Weights of a small image classifier: muon at rate 0.015, 9.1 epochs.
Rows from block 9, named by matrix and row number. Each number is 500 + 50 x the weight over its row's rms, rounded and kept within 0 to 999. All counts start at 0. Numbers have three digits each. After the name is the row's rms in percent of the matrix's.
# convs0: reduce pointwise conv (model.blocks.9.convs.0.weight, 192x768x1x1), inputs 64-127
convs0.0 091:381417513522485528427531443508537509505510437574450511495468514491478533467434501520498494466473542565468456483406470496523496510542533464494518573502495458454550535551535509483508418463470528
convs0.1 091:509455414434452492504509526481448472467530503438520575472455495614490578450436521451632407487489513447540396533454569554535499483476551490508480472507464675446462511486499533554480529585435521
convs0.2 136:432478499393521586515479498498482487528492549541521497442489440519544428525427502457586493518450422470494522478548537394325512588484565485436495564511502502488428512471514491454469484494513517
convs0.3 093:457524578492466446512527477420465466528517483502542442549495379474560513431456553567476529516569491485434488484525479581504447472502493539532481533532515497468537477479532595436478446502535507
convs0.4 103:469516536373392443518477460477448486515487520494675485546475541648483425459436472423495511474464572428467401443509509477587472478482506459529459559475498562460508498541478579445474499475501489
convs0.5 095:451412554377414534578484523473500501475513545472517433625526480562540500436505476473518560506456631547461361483448493565568537530541632530505434575500499441397497500475545491509494497447472541
convs0.6 095:440471514531490541478538580446580601553549424562424625479649423567515527416553553512510509512410465484629604542537583473458469539513497501570590529476397480518496526522499503426454435554491542
convs0.7 100:418429551618453579427540559446564475490505521497516450505459529616500441485509513491516492518453443500512512594468538492519543502528512594420458353543538530484540497455502552518513561478530443
convs0.8 092:386539595284527433574478542467520481504595527425439565379487571426464568394477491558450508514378456494487393533421486477507449499468505532521570538504462449517483480555556448454442434530472480
convs0.9 097:561533429682502458461487495468513487474556500453539499543505386550553515448421498543568519555512436477555527509570452582491520576549528427508414503409491490453446529563494489504470631479529549
convs0.10 090:448446562467570438486533468445498521528491486530529533569519512538589494533482557572457452532446551512469462423515447462482529531507539426478462599470509401504476562482543489504516464508501469
convs0.11 110:504492574323489453573463515620493536530473516443531503553533508520474527438519520529399504499499546537428525513431464551625447468525493603457514539462586452479571497645452457474490447432497522
convs0.12 104:493497481523446595467518447537488407528482502513550499438509525633495544450482464406534449555514489403577506430484503488483508543575583379496485403538527305507497485337503518504502470466557495
convs0.13 105:429476566342475506533453486504544495464445489491540508484530474538564525475499510499470482536494565531525427493492517455487498535528648421531587435516546543526537470621515479493422437514463505
convs0.14 091:523454552498457559502479503505496455547505406525451471453521422546508428572435565558460546489462472488408505514561504490559429472495503565567535487470508492479447433489478427501447512462505531
convs0.15 133:540489403441454423501518504495502428504405483434507494477456483367522499456543490456608475524450488461508459473479475529505440572495471444512546458497501507539460475661454430443456532526503532
convs0.16 100:529638511749481545569522484406456547531498438432480462557475408591498530473489483592410457532508504488578560501494495474520521450505491408534542511520513474561499520485517479540465511497517541
convs0.17 093:573428521410507507520401572429493463507502433544545487517415547384527435493492491515521484433622514556487411498492508514570448482464504381514491513464510433501577463477466550540505376474482553
convs0.18 104:358459467432550430463507519485505541475591516463463572413332493430474553474492436451411458452510491493516552434538509591721390509501558567476578511543546381475455491511461507513562436542583531
convs0.19 089:497560456541475524479494493522531497446452551571504505529463515582515456483401463540520520555522548488514423459553480348416431497440457542590536487500509517447540488509494544455488483487486526
convs0.20 099:520521603614535510383465469555563539522557464561515452505404524537474462476582535433445528542445548495472457425566496444655403445515421625458490505573456500487500436502466500505483479491543508
convs0.21 080:488514562511517585575508498460506496498409487493546482531504434448486527518509409451502575621466471648459499506523500522660528538511562479470511495515478390523519485380607462427496479493518513
convs0.22 107:398588456447475501511527546464512446501527470501523497447458515526546586549452457504529507477489482553466517477520472501588566506474548508538624510542492341540524474497514500612610522488507545
convs0.23 088:535542386437449459486538566558486540480494444437496464443461589547517496504460512472390377471507472499402567494496471532557435424497588463494424399418523488471455461516473481518547417503515514
convs0.24 110:575579485471446369489481483412543492531428409572434475540435575473530524644430438424526545468544457467524570472581461511446406573508513591496636481510502434653563479644539492507557476458472494
convs0.25 107:543504558382491454529572505517493534494533495468506554611488493555493460499468494555427587492508494478499349493466474512593460482462468461456546614481536480486491524546450521520446506516455461
convs0.26 112:504507510437563514460475497411493573472447490469606486592571481526495468518497462471538508451520571546528514469543434481473472508473515498521465631555527548510524460600514487504530475530451495
convs0.27 103:473497437520478601424475537417522475506473468563449493560543490584520502577471536495500500425496468483532553409524471550732579522512493376468473478488548336454476518401442459529532548444477468
convs0.28 098:676537506683496508619437607440497409452458482456390589485368534559496539473411506526456461551531463489327542541476503461370559504476520564447495416544508568489500507480466398431512422495485478
convs0.29 090:376502476369451529559461462518479446505435510469507461595555487523530467505470563480474422598490543537533582519518538478504450565539478529465490456437534542543504510443541470534410461467537519
convs0.30 096:520542525581443512525552499527495404503597495504511544457527543442491545433457448541403548477456455456569541511452486522452461462495433516471412455440548373460437510454497586472512518551496461
convs0.31 102:464395504420563412542509476467430508515453535460426479624451517583514543470508493574493514528482468521465576564588490559517525543487523574489504546485477475487536504540515549494499554424468486
convs0.32 094:442529458481464504446479539619534531516534584565525491552451508390507570444536598507536537448436425520516524509477496623537535516512529566373421556535594628507448523521498457543481524470531545
convs0.33 095:441507389409518522450496579425549491446528557480495464535494482504495524422600471533473514581464546465489392628470516462484446543525511535608445462463516623455455541435489485479497517536525491
convs0.34 097:454509460366508475524512533489461597483532610488481562475511418545466550515527472563501477472430460422636484394438568461524530501561551451476472492509511482554480532616495478503509515523477527
convs0.35 105:432490510557504353477485516565484517516510594437467473559457553595476586586543539552522490457454544473493514510521486509552566458504516581502421549508462462612466550344573493535583475482481472
convs0.36 092:458485453489555412510482484438550562493678539614455535473413698389503499479617514484520485574435536483524485458470521377522477538536581524428479442452466590505492520472428474506508484499473442
convs0.37 101:511500475418550425443467512620501498545465483515563595530394479453480476528499512558599520455501486472407516502576539546526574537457513437598464539458488505464573497520476476527499433522530470
convs0.38 087:485447424444555473443474476578481554511535447396496479375467589486530503464546490522460493528490531508638579463458528515578517511507498529577486518537554473476567506493450451508477601481526498
convs0.39 093:582473532442491517417486492545503532456572520520533510534508469577471584561504560568528521480501488491498479445473520477359512471516460502486408538491510515619534495526470552553495544514500481
convs0.40 087:542357448375489462410467506549470571471507568500457471430460528519525513482491551446588569509504509474410407533445523596629456447521534507385554549579474445567497501548490537476439477515516517
convs0.41 115:496405477495410520410465447514490515537504514576519419585491399575520554459434430510533498480581395434442421504544456453628584537513555583496620573470407692469507538411476531479472493487490498
convs0.42 093:441493566493558535540495568526540597531497530402389548465477570474503450511457450513407510613509425499537442469550549508546447476457534724413455490455520713504500503424498493460500505510401497
convs0.43 100:454487522638568609428474542601428507481480514543490555496456548409522403552556525467557503427389468459432472555641513538531488488511464476551494502505521405496446562489523411525527574488500486
convs0.44 100:521547506503484512499502572495577452495525492553472498549508509497503520520483518523435524497532503486650497516428464443388483550448587522509445526521464414447506529632460465539617488479525494
convs0.45 090:483503560514470504518533515486507449551479523493600486509449546529534479378459491509496519514444605492556525520518503611560506489493494366487507455509494568504565468606502458488517505527638531
convs0.46 090:471497543623543592509503443467449509460540531533559472567470645482525504491558491491452498587473486545480393499415475483511486518406521404466464544514481520507477485510496509477537521501542515
convs0.47 095:456513558479522547416488516436483339505487536511460469396505487480541494450467535539437488509535507518480496456526502488561421506513439430480526518497493579508511461483521441470505483458529537
convs0.48 091:477541505571464498560461530519448484505509551482523477514450532535543512522390522584488508489556437524509467619537455390563529449449508552471509660494582488488525513590443511496491591482448501
convs0.49 083:540463516481444431592491516496551549507559502586531491501548471420490490470632516542616524437438459478444398524465498460397435497525427695610470438519534679528498515486555494506500350461533552
convs0.50 086:583472462673426670467458498567479583480505529594455476517452542645536413507632432525477447459436477479492658522526511497450454503497482540481514449520519615409504534548557551438485508449489485
convs0.51 095:576497551665510521504528513477473540497466521541538525575481483599483459386509469562450450494494369508484518503448469514600495540500638456454461530491435249537506459467514538461482521506501471
convs0.52 090:611461527541513446379481501415491477502536495518435533435457431447602523520366518507568568527493529497447644423546528466550491508546411395485556538498477517472506553520529494496467448481468526
convs0.53 103:475470558533532608463454465578513561536440522456521482572470584598446488453450468430604516485476544596578378513534464507511525468526460398475383502488524547479538564578436486444503487505443531
convs0.54 101:583461466582420517524475505502487441524565508544440502411490500500471483448491458522436483464502472491518483509478501528511512501533535495558491480487482581409457581396549530490442516399438433
convs0.55 106:460488464498526562581512509498532385519506572526465494432425475432526508476468456400552441520489516500485410398529503575507494504539364538394529471536436428494496537340527462544573514459445535
convs0.56 113:557523511396481334540507497507517523510431511524431521426459485329474581395503457481431527465471548515508470435387541415409489524503527483445546549457548490491522494851489538486442435494482532
convs0.57 098:528482471459423473507481507536556542482548510510481522463545504537481542455561497433439489505483537455585586514408533485750483501482462498498451530500465477509515475481483416503465506555525557
convs0.58 088:470538507518513555469527587555558479511591495467484444395514501495515455543580530465431455503474451476483528506469497587473455474416528633522415486539546476503510490462472547505507525586557462
convs0.59 114:609478532584525551489492563550639483503526474560534518481413595488499539516580519478446515592519495495448499561436501488564606510544480556517528466502366441529486535533437518533413513462477475
convs0.60 098:397473532278469449522533381531397506496538486467480461556415524463505574561518470521443547470438601480471488492548439398566541522499504563596427600499478468504581534501452485469486515514537522
convs0.61 095:464534506456492502440512420427507413460436591561611459575420488476472507484527491540532587461467596503564542482445517519504504481518549520475484487494454394515451455532537587445483462387384489
convs0.62 099:471533555456474476461522424483530460496507474538483450554518436438515484436489506532503452530451537530516428452514461470536601493527491474560427620509531545448540419440478480496565546475519499
convs0.63 093:542458497378488448525529485461431486516540474592484484470652584461525477531537477575482503465479468450501469422497476412593397490466461424529437432504470528475494524553550462523501558507518515
convs0.64 093:599514476502454520455543453430469526451539544514481525420539480452522520489555430431499477550427486475507552440573522494724508519561404430547388487482522428499526499522413520493425515545512454
convs0.65 100:434551440495474397515560501456488490528529499596488494517472406424497448539461476481401450481596426559612490579484538587694535493530457490455572496520483567520556491494579561461521558508569506
convs0.66 089:432524575429559423502481550477521474510528482532495502377568497518541472536495461446411506579494434491439474517417506504511534556459522536486545516469504502491459478546589476491445447514503495
convs0.67 095:488507474516478408488495479376448512522542528501545555539505436364485521414506487564404486512472485510494425492533533550620506524506473439469626550448522517490560542510457454540518488589514499
convs0.68 094:584483482587466576403469583602423464493513518550499511458500447518513569548560578475524491504547452439506440481541497568458487483526518516553527490503509546518451531474476541547458557465539437
convs0.69 086:425461503487513435515533494470508568505506470409477584460440503445441536526482473524445466518495495504501504474498552554405523552469373476551447598453576467499452451549485482485468531582497506
convs0.70 100:398566525421537534500443537537569552495522570430545498543452497591556545482498517478460561522464503590390471473487516513465417475525527468504516400426497368529469523558472491492452460469444490
convs0.71 090:496480501466530504541486472481481619512520494515541554442629577496440510504526521539508532522434542456435435444503615380545405491488555396430500602497509421539502483548457462463477481553538495
convs0.72 097:534519536559558479490431492536508503469529445490476515573520646408488533517462484530522492483448577485555534550483503364454517499496519430458545477471451474526512563515496492485453467583444487
convs0.73 095:577502472502482545556490531475489530534516435379409480430449551445506521515497493536548530472488491439456454559438480438349389513513473508418472497480527475532478501564457529454438527414550511
convs0.74 101:513438523466585471492476467545527538501440487547570508476480458477479538432521520571458510488621448443654462533518498537573501507505500416480535572489503442510506494438503550468461472520510486
convs0.75 102:482390464566516548522504516523531491510437537442560478455477459536501453429510464494510540540546495521491525503422538525566521526571450489567482560524512478480536478676490529435490432467494515
convs0.76 092:603409487542578503533449535473520461544440483592582519350424478610484468474454499504558565549521550525475499553515487474570482519446473479471509532485557503516449568474498564472578477481481531
convs0.77 105:469491586553503501531416466586498493502452497495591413437471471457503594453524496459520516484486611511486476478482465611410428498484598485466438480476484442551526531611563503504494484531481500
convs0.78 094:527499488517436414480548423576495462501502516515517439525514534416483518453429517459495514527472497454575422444497376494389558473523517531549396531522443536458469484591505488509431501509552500
convs0.79 083:480593522392525570415495433374496486526534554484473515493432537641499533494424579500462488581484462456377496466491458440610465565489495523553448503454482618443495476435465535484515468513482533
convs0.80 107:416524491512470556548517428521488500500500493571478421450456501535491488483480503582495528486456538471543444488427541546441517557514517538509554634486523494534515449436492486517462586510525541
convs0.81 097:359536456416428492522460474507350470438422522472486482518516376519504570485444461409417492507473494481467526616546570453441578493524402393563551470517417520457437474465426516490534484440524524
convs0.82 105:438421451451472554539547512502494555478460516469423577534438478517433535534478519583521472454436510481557550483430502489514542482459517459507473533530496470537504568615550547548462522514469504
convs0.83 110:547406532424543492424525475464498499466438484561564488459465500542470488564471480509479443483498463429495436442522441464618549471488483472490520666495549454587493488784480514539511535490509498
convs0.84 107:590582528436536481520506497455552525476417466500440531462546485584483481507632477498301468502539545578454501519431474555577465552457493524472542422467538524582505497569470433522504535504511541
convs0.85 093:477464413355474477422542474434504502484524523614401458537441508555510549501473442525521454504521445449535507424437444465466625571521498458613370578507527531399483484560476593467560387577616490
convs0.86 089:581454455551552566572577507445507446488493503428483471533520543476560544398556482524544470516470518474434501446522524513303430472506537480461556425532486452583424473437458409473490505554452569
convs0.87 100:498489514462611486451481492449467493496559544484528557493456378485505491583509491458510541528542413576522588515499483530729486547457542472511528560516479472456525445505476498608488471500597493
convs0.88 124:536409460280487573506570464584502425532504554561606433498525536403495548366567504568401501470534553471491467489362528492515467561507628447458465457478485486528455529466468481451497476536508526
convs0.89 090:545449408384576464488469497505488489460664478444540403486585637415471609488443515511634509512446508484463543546422697626458516504458496457477524469474482421477483423515443475477496478563475525
convs0.90 120:378523436564480531573525450432459547516532505528579481589430535482521500480480440530489534456475461489486395498512516505538486597490591495505528470508463573460466512392494504471460456525519523
convs0.91 125:540530520357510373549505516482492532527445519490515468439490461448581559447536482585454519525488540470510393517511507478369582538512536509499584496480512407586467455573488520446473402488501542
convs0.92 103:467459590556509537538509492497460485498507534352527498487417484529492431569546502498417535546535569558496431404553559403431446497465495604463408532450504622489503458515553537493591449477492503
convs0.93 092:441390410566492461454511560473496508452428598467413500486451492506451574509499491399518449487417522510484538528523527456479458524534395526561524454558565474559515433498489488514558461600520532
convs0.94 109:483545465556455485484471413491534466505484488557565489483460520467508539479519429489474478477484485485555545437509443436476481479476566458514457502454550575463464496470454504481546536487515456
convs0.95 121:566485492563495399541502511535521420533484545555588555417533452569486511552445598580534526528518417514541545532472476557532454553510589455450609415513466419558554453600478450450479418498483515
convs0.96 113:390474485486469446516458526551495521492516469486526463509493415426475572456510487546402507508471483464551423507523547477543458538496519471496504506480525495444453473496531501443480495495533477
convs0.97 097:612503398617472469509485530422514575516491493333485473346484479471475492489564551506526543495428431433519336519485525468585541519481468527482491444457540565533502474436455458529506473539478497
convs0.98 097:477461483568447551492514510489505581510551532504467540448475534437474514515528498502474572478535508407496536411530510473516510584479517618539501369529474584463505517484470424502516451458513524
convs0.99 090:457535513487481567506491521524507434521536443539526541454477452506505622488526520534488492549474473461519536539441506578486535471503581455479531541476471476467451478493496519493514492563434471
convs0.100 124:478450475375508503518441514428529519550545499503418525426452399418510604529474530455581477486390414488503567457492501643569429528500505495397616455497492362599504528461472515505547404510477513
convs0.101 097:619518598459557463427523553645565484513511504430563457576517461605535488454473491458549477505501515548469491477535445533478572457512592505448548498481485491541523471601511434451459472491556509
convs0.102 103:428456508593481500522499496503522462518517559466490546484491353655538480453487521448435497567450549420444446510532503496333402562489534580508492547530506571557532496411483425567494557526508450
convs0.103 107:366464457412493426459515508433546454550480518484495524455464467519561555550514526596554475502468472444482555541530529516375530553483496466554512610472505427661489511545521499498490537531486497
convs0.104 114:471501517368504557537485481417426430559454479510521551531476478439583503596433479548522504479534513510499405486670511482506495542460503436421615542521479418630534508341495481493528512492427548
convs0.105 086:357433502603452479544512480507458476441537539527414499460511441530540511538518523501597480479518389457515550449502507538502535527518409521493573562491497565446466440536466498499491506528544467
convs0.106 112:565509457464558527500471498385542391513484491526567494414457499413521452499539505500356497509521514523482536463504447447478429553474520458469545490482505395537651530461540447477491515494549528
convs0.107 098:521493538556483681417528503513484497493473561519430500420453512623477518488456485445514421517506542517467485503482480449479480552489426458512527259503540156502504477395515531498499505508439519
convs0.108 094:481542459443512543472409523516519536547464387586590472417489499537500591503552522533447538529461519483461446477487489558326483457507502518545502493508422426669463536413512424425586525562497541
convs0.109 115:534559504571530478547446494444477488511533454513479519479465476505462522524472525658513452451471475477642601533487491508377480551522508520462532432528578467496490467489504531503504493491462441
convs0.110 143:478515488449437580480517498543477464516511506450473468443437488506506526445372490532504488494496553476483378437445457496396422573518654496498584348525507390604533463370463482489535458481506522
convs0.111 116:458525500389540411505460534533503529486434446453432499504501516470553494562460474517522483480494470480496534508593512535573426498486500506482423649496487341565461504533498540492410440472452478
convs0.112 106:476435575395564514504534535456580487522488444475486473537548502504497589387471496508505454460568522538470534465426434473409481550514646457470557576472517468475455495451529518456517540504517553
convs0.113 091:510536473517492472531456497510554495493553468412462452427513604482515469515518559461519506463445570585409495528527606602429520489503533442485447458549474466500469480444523506475492531567487474
convs0.114 139:437475445396515522548490529464532441514481534516504452380490488488575571518484510513543526495472450440530425493535495444374435584474623504494717430504476402577450515449457458435472452488501512
convs0.115 102:432438463640466508476473542553554463487479490507518504476487477569498481415448512474455401507470502508473485517506540487456431463462474583493499591501569433439482511690478488588438557488517507
convs0.116 120:561513477424489483456499454588468534500442548517463518479537510486479499420457454489474511466485544443544494476400540522445417525495497584463418454507497483468503501780482494481489464528472471
convs0.117 101:448571513524600513357477559591451561505502459549575513426453523656513497427441516479422467506589546522463444544468455522412424482517504626467459627471551427451462528576420485480529563496553481
convs0.118 080:490445487532329432570429489542481568487545516464572462514473449475455522471577487412594449569431578452494447427527467535494547512507509596507482483488483725482497493505558478517532548463486522
convs0.119 119:556498492493499506520562429475563552533532489443530402516425454529553490394522447537421466504406522469473535444403465490417556521474629569472481512498381553465478454532493479443446504466531526
convs0.120 108:424479507521442533519486420615517502547454428484499504422557473488465472508469475410449492480493585567508467490525547489508546521502537535510588466475541574468538526531546547473540389544466521
convs0.121 089:570474455491434510528478425511531478460486490465518478517442525529543487709545363518469537446478512422531479416526479434423449525472549554469466497561436506488479446528468502404461580519561530
convs0.122 107:505510555434496541462554528426546452473472490511510514578476510547531493492505435426369501497546485490465414498506537547447583501511539579486505401486440631488486511501489520494543481490497488
convs0.123 113:533473490492559464528498524461440487501497542504450577488537483496468549456477557455524511558505378503520526479475434511387498519500484440433425410481542487457512526585455545490498454549507526
convs0.124 100:550500474553514422496446522509445502518449570367476574498469408476486500534549472499564488502450431487508507503485542520482512526485491548498547564448464448489484490742458459512471530507498551
convs0.125 090:629511483503485518588503550419432543489659509538440428478423650473544495476494516479459538556564509559516530448544537485434607482530472493435481584473528424477461503383541482520593563492505507
convs0.126 093:446408535442497469419563443477506462451415538476543485478520533508525459514440425576570577483483474563492480454475524491513526487516511541433528480564394461489483511595615514452493462461438449
convs0.127 091:477483411482533513508534512521484573436523543480533482512489540485541484444460535481609453546524537464496517549486612570482453516494455456461533541547603577493535514462484448508480427514498469
convs0.128 116:513501528388498578497496497572537449534523468418495512576488472582536491509406510482500516536553505550569612514527496445578496515503487452513461420501497526519472438420471454480518443492512523
convs0.129 111:487532486394492593538520501477542481501497593694464459467458466452490452600464545513477489503419477554453477508548472711451485490523539430389477483488486625519529438541451528449439532496520478
convs0.130 097:507451481462512423516474484506533532537448540459579535517491435516521555502584463584474470445545572484532522509471499545569570509516595520498522538483493538610479512455466492422541529519493573
convs0.131 090:474488518475491633440498547500549521527526522511419548397454445576465434452541555500505544433438473518459417510613581525487559509512476448519562567467470551602487582481479523481498501500479512
convs0.132 094:539495476463401455388496462542556535484506482452531520579501443488439489446498517457439543469452561450419529508408473452504454497527478496437454500564516533504498491326468430562513505487523530
convs0.133 092:572447515452459501512522474461615446512505474559475488502480517579528509507449530577533528551607556463430506530483477580452463483480506443472479501485491558545457524488544458528590482469466483
convs0.134 082:553477461398502475509348487415474476532525488499513478731494518459582544496483486443416572557532530455458522521472476498383444485542544482471397475534483488544518521549601443584491484471489494
convs0.135 102:521520532735507489539514534487466529502480448589514488444548491595474508479490506506440500428427444446475350499548490505550455496517520556550553527530520436522466534535492503511490409523428535
convs0.136 098:450434483536526453528459479374554540519521547555512531448580448508468549561534496524499507500470526502627532476508428437519523545509521596487533501492516467508519526511468469509496584503462520
convs0.137 099:464536421561432564533429447527599485487588665418500490587559374533462506482541521491513517494509480533450536529453517516351509480502559507521427489496464609539505500476517511553455447419571504
convs0.138 082:472466541435534529534411481483501533473525455393592542561514612535527501521517462517465536454617533505458535481554612455500442535460476556527555528427496505560540511371611471446471474554438460
convs0.139 096:611449427589489406472508555469483465478500467464486556430464547538480469483475526488521500509502489553630479543507464547582449505462525518514375476473492502416462536574453481476470539471461464
convs0.140 087:491538457431490351520533453443525502517494501513550483531503492468534460539438526414512562476439523553520386484517494437693509468517510485503440674520446561466529518783580615553447527456403551
convs0.141 102:503514448617478537489485522531503438524513495637440421421577451509563422509390462543524587463535523446411459441450577429516495443573472441478476430533438463500460467619470614488495411467516496
convs0.142 092:538461478367524465513513513495524402497481401469501478452525366547446492510471523520542515551467360464501457549541480515498431468527409389561486564495495530407498467627447551463515521476437518
convs0.143 105:492508486479463563559501425531540567502490483390595479469539412540444527455516465456430460473492438464600507515406447613453576514503552528415419549508515539462465509403551625472515497501444502
convs0.144 088:531521423462497463442557541494516581491536457452539410541497493551496447494532477501448445562564440504615438524479485355548474532496489575472482557512526490524526411510471471486500500478466509
convs0.145 101:464501552482534500463536528634456441496510445520496510439506466500431462494415474504466533518540539432517427462438513409411561458486500631485447516518440530476502560499516584478511466486464520
convs0.146 089:459534501504493402517516592415498473536627537456519586529430489568453546438500598539452564585397441497550598492462419510465456516475480451502477505549489456519482489409501485492417528470490509
convs0.147 107:435457399538476517440482490526447586507443521507544461409518446460478531549554473479678488498510401478506484461446523506576441436535499441546659517529551389487531480617457522516523448533490514
convs0.148 106:644656548550441462514506434444500530537491450574504464498450468451493454525489469443580480511475568485417506519506436478491524443526479450449515476549436457560463432454464574461561555476492504
convs0.149 085:420506510490445543548438500492489449553524510516482457567512530496522575563497534523485548464469543480474449474511464509427499504504534478517477423432543433491554526518552582557468446449532531
convs0.150 095:527453575487503517528466454450510495541470508511483478570410580500560498491456564535414509513525525470542416525514481513595546538548485467612593511505452487543498489486496476471591510482518496
convs0.151 083:436441515445566500491492542550462479487432472534527608462493438444544477471497380526499454497561487468448470522441428518562479509471458446483500520507553416470492574524567518472511453534466486
convs0.152 101:520496480615525526506535460554461447506505553434494490521521473613507464520564552497407544492542523539517434451515492515480585459496493398486453409517513453490548497461452479474512521460531510
convs0.153 100:554449451540474476525510509567414418504493529473507549481479657465522508467468517474468482493472508425738514486513559469394525506524537498485508484511498446491454510496454477486514447455417483
convs0.154 095:465590535535431548481505523637489511492562516614512490526532450491517499424473513493464455578637422533512303444460496474395485493544521592467506469542495541542487466549497522496440427464539530
convs0.155 084:628435516497535438512452432488448484517466507442431493525456544395488465492498542553634525470443628588480506565459523472608428526583530438542522476540543422448475473557480556506475612497431524
convs0.156 094:528496507588545551529482458386538541538428499561578465467588478616532519525525460524472499419366528476543643514509485398477481564445454448473536427511545575455536476607503492453469499553531558
convs0.157 091:461482540434532495518618411480530561447478453527483494332451441451501521497454450417546370465503528533484401512481477386373484507512484486465493492617553472577505428451544482458499490558463509
convs0.158 094:495548503326564417510508644526477480484506442493456522669514504430478518485554537490573605515624559481493440526548513569543487553493469581489502468501494426514480472554467464439505489474495524
convs0.159 090:557499527502593393381496569507485564487473358458626535565532591508536462501563518482453468537506460521414499483486500436539480498483461460402573568448513432544529468545502484484509514541587489
convs0.160 090:439473518520504541507521453547478493484476522492558528464460379483508438428440404445576398548475525526459471584576545596581432549518450493486559486521453491476535419588518553495528498454488593
convs0.161 114:502485529434536483505512448632478480502547497528545470314440493483509546481514561521545484464505477471500561480527489452501447486497447448629620481523512546497490493466498525431578506460444501
convs0.162 105:508465463571457465446417498476476438481468519561532494485515485405525574670566488527567514520515509457523426555622488516380507538503441480451666495493508487584514508500544516524501519495480527
convs0.163 084:432494514488494509551531481428541437522480554548521443376488474436509478444460441509405460443534502499506549455459531558411509402524442455387468551536505582528492539499548480486503572469515532
convs0.164 108:449438413489463388489517474467537501491492563535489521383566460437514609508467489540499460484494487423602551512465477478454526530524623390472544471523450540487552549465473527492525422542462492
convs0.165 095:502472474411488542522504491547444497502414482576426504539529538501490525494560549534505474494509456514494518479524493450425464534469535539550505476531514567657560523486477490526470582499491487
convs0.166 089:527522431457446452380458455476500569488497473489563509408539447542525477375503516545409519470540552499644467437490539530506477490505464463383514494530468412517461422579471461526460488536467542
convs0.167 087:500528507389550567555440471491532434547605490578605499452537647470518522501529445501628501507446596523671454508538611537583552503526485494551581489475497380533568487514461435520503491468515536
convs0.168 101:446506475446529470433488457542504531524488479609475509488481553494485568473427554490536456486502538508553354508504461536437479493559523468537431425482529578560487513465439472521496543453532529
convs0.169 090:504522478464451465487440369485499411571531436501525487543466500504523512523406480356567532543453585487428349512478548498594451568463442390450500523481469487530502512501539540475481463520576544
convs0.170 099:426617452412446475532458485534577437527519491500498415526564528458501498547467483460480500462381494504511542500536529458433494532507494485396600570511485570514531484459556503449499531559499532
convs0.171 121:494436439530436697642486468563478459526459507544536532440441503538519550538509499559462486496513584508502405514550436480514432594491716598569630433517581501523600503469435495514532448490538518
convs0.172 091:509522445792535521481525495518508423485484442540485490446507518581485455491570472566468506485417531483555531523470481595485473506613450487497519502528472521524510520513558509507501481463467486
convs0.173 109:428460487397502713481477469488452409510519430546432499443497532554476484552467479548467532418499596454457556399500499486556526573493507542525497441524511496522551468377476470488510408501437509
convs0.174 099:528478486443513464482467401599567490481439459503651480520485441461423475414429554470478451483473612448521467478413495486567531464466510526508465463511474567566487419391515519525491500466456529
convs0.175 103:555515584593473589607474559585466429478465469490503495604537409488530499492419479578510428519554503550494579432491489472445496484515565602514460488480564593493520464672484558429497481485532517
convs0.176 088:571450431473514420525474462375457510505522514551451520514537548503637556491445395572433451441532496481429659505489505424490550512523510376572539509539523538508514567496483475514491472514466475
convs0.177 085:552506475456463588542478512382446489551498523532468440495524526481460503562410499576645503507566551523536486421443411430474561457480460527501486512556516437495495493443373425492404504472497546
convs0.178 120:472515497470540424527546518456482557526540550436560497446533603435564529551491455530537498501565503539513466477537520424582507552499482452534577573544549546528508448516452541465489530516476532
convs0.179 094:639587484406513527555493471531574564514590509461533505550474542488542507498537509487568550509496501453558576471500435564458509499461532490497497412429540490502460455611459576429478498544518505
convs0.180 099:494617495622493397466464549492472545521517460587442553474515568545504473487493521601359590440413520498429461506393512512511463477466499487504553536474424493488470493514470544512469444582528501
convs0.181 108:473451323437462551429478503474483442485494447563470508499534504445490444553486495427589488546506471464466506437586520531480529533505422499506457479512554638496439489458531440478490485484508508
convs0.182 113:423541534401547488553554595498519473517479454535522448453484519486512591464483501485455510535516512439475527490530484471454460465504491441522539485544489510455484500482538455519488522486529538
convs0.183 101:522489524654480482580503505473499540506478530531480471418534529467534472412448495465576406500420501525443631492499493611650573477484424522422539563507568380470480518454494538494532520503450411
convs0.184 088:288475452612507390546527434612578495478389545528504510522494448591521379499518557534427536514521432461558469502535526503493489512522523492618610581483500601533476471612405450502521475466539522
convs0.185 096:505511510568478537521517601470513526485468479576523541626516429500479472431609529517503533471520501511459476483333433553527551459516474550572421467534560523476481469675534476494505567418532488
convs0.186 093:450503473372452429352475432466458477511579509636551472502549482376480604456486536503483454410562456456424405483438539565471478469535482475562498462502486476512526522495514533491496399533467497
convs0.187 099:491476464391566467486503422626475508513574553439572464562556468471492454450530568497437540523452534523487576514479555527571485509467494436462615535509481534447461433581543506494508556471497514
convs0.188 077:492504459445527507542315534523558565519523455439488481514500530435560490591476504529531484556518486501445539500547445529426509469441524488464458462539460580488565547569513521417485440512457546
convs0.189 110:580557505525468590525534497420381491548509494440558538436436428514528501428457459481530479477462544408496452505473507492502506532522448447490504437497411422496453479467492528461487514540472514
convs0.190 101:525486580576482513472424498583404433500517528529522560549493449452537503497486492446472450504529501515469597473533503509637524475470515447657540502413493481493527564527469497476511451488501492
convs0.191 117:547512473532571516516518514459499526479491511567570437507555514502535603481527476463556475522477492528542467552517466449511417500490542480402631519489504537493519500493479500450440420525499520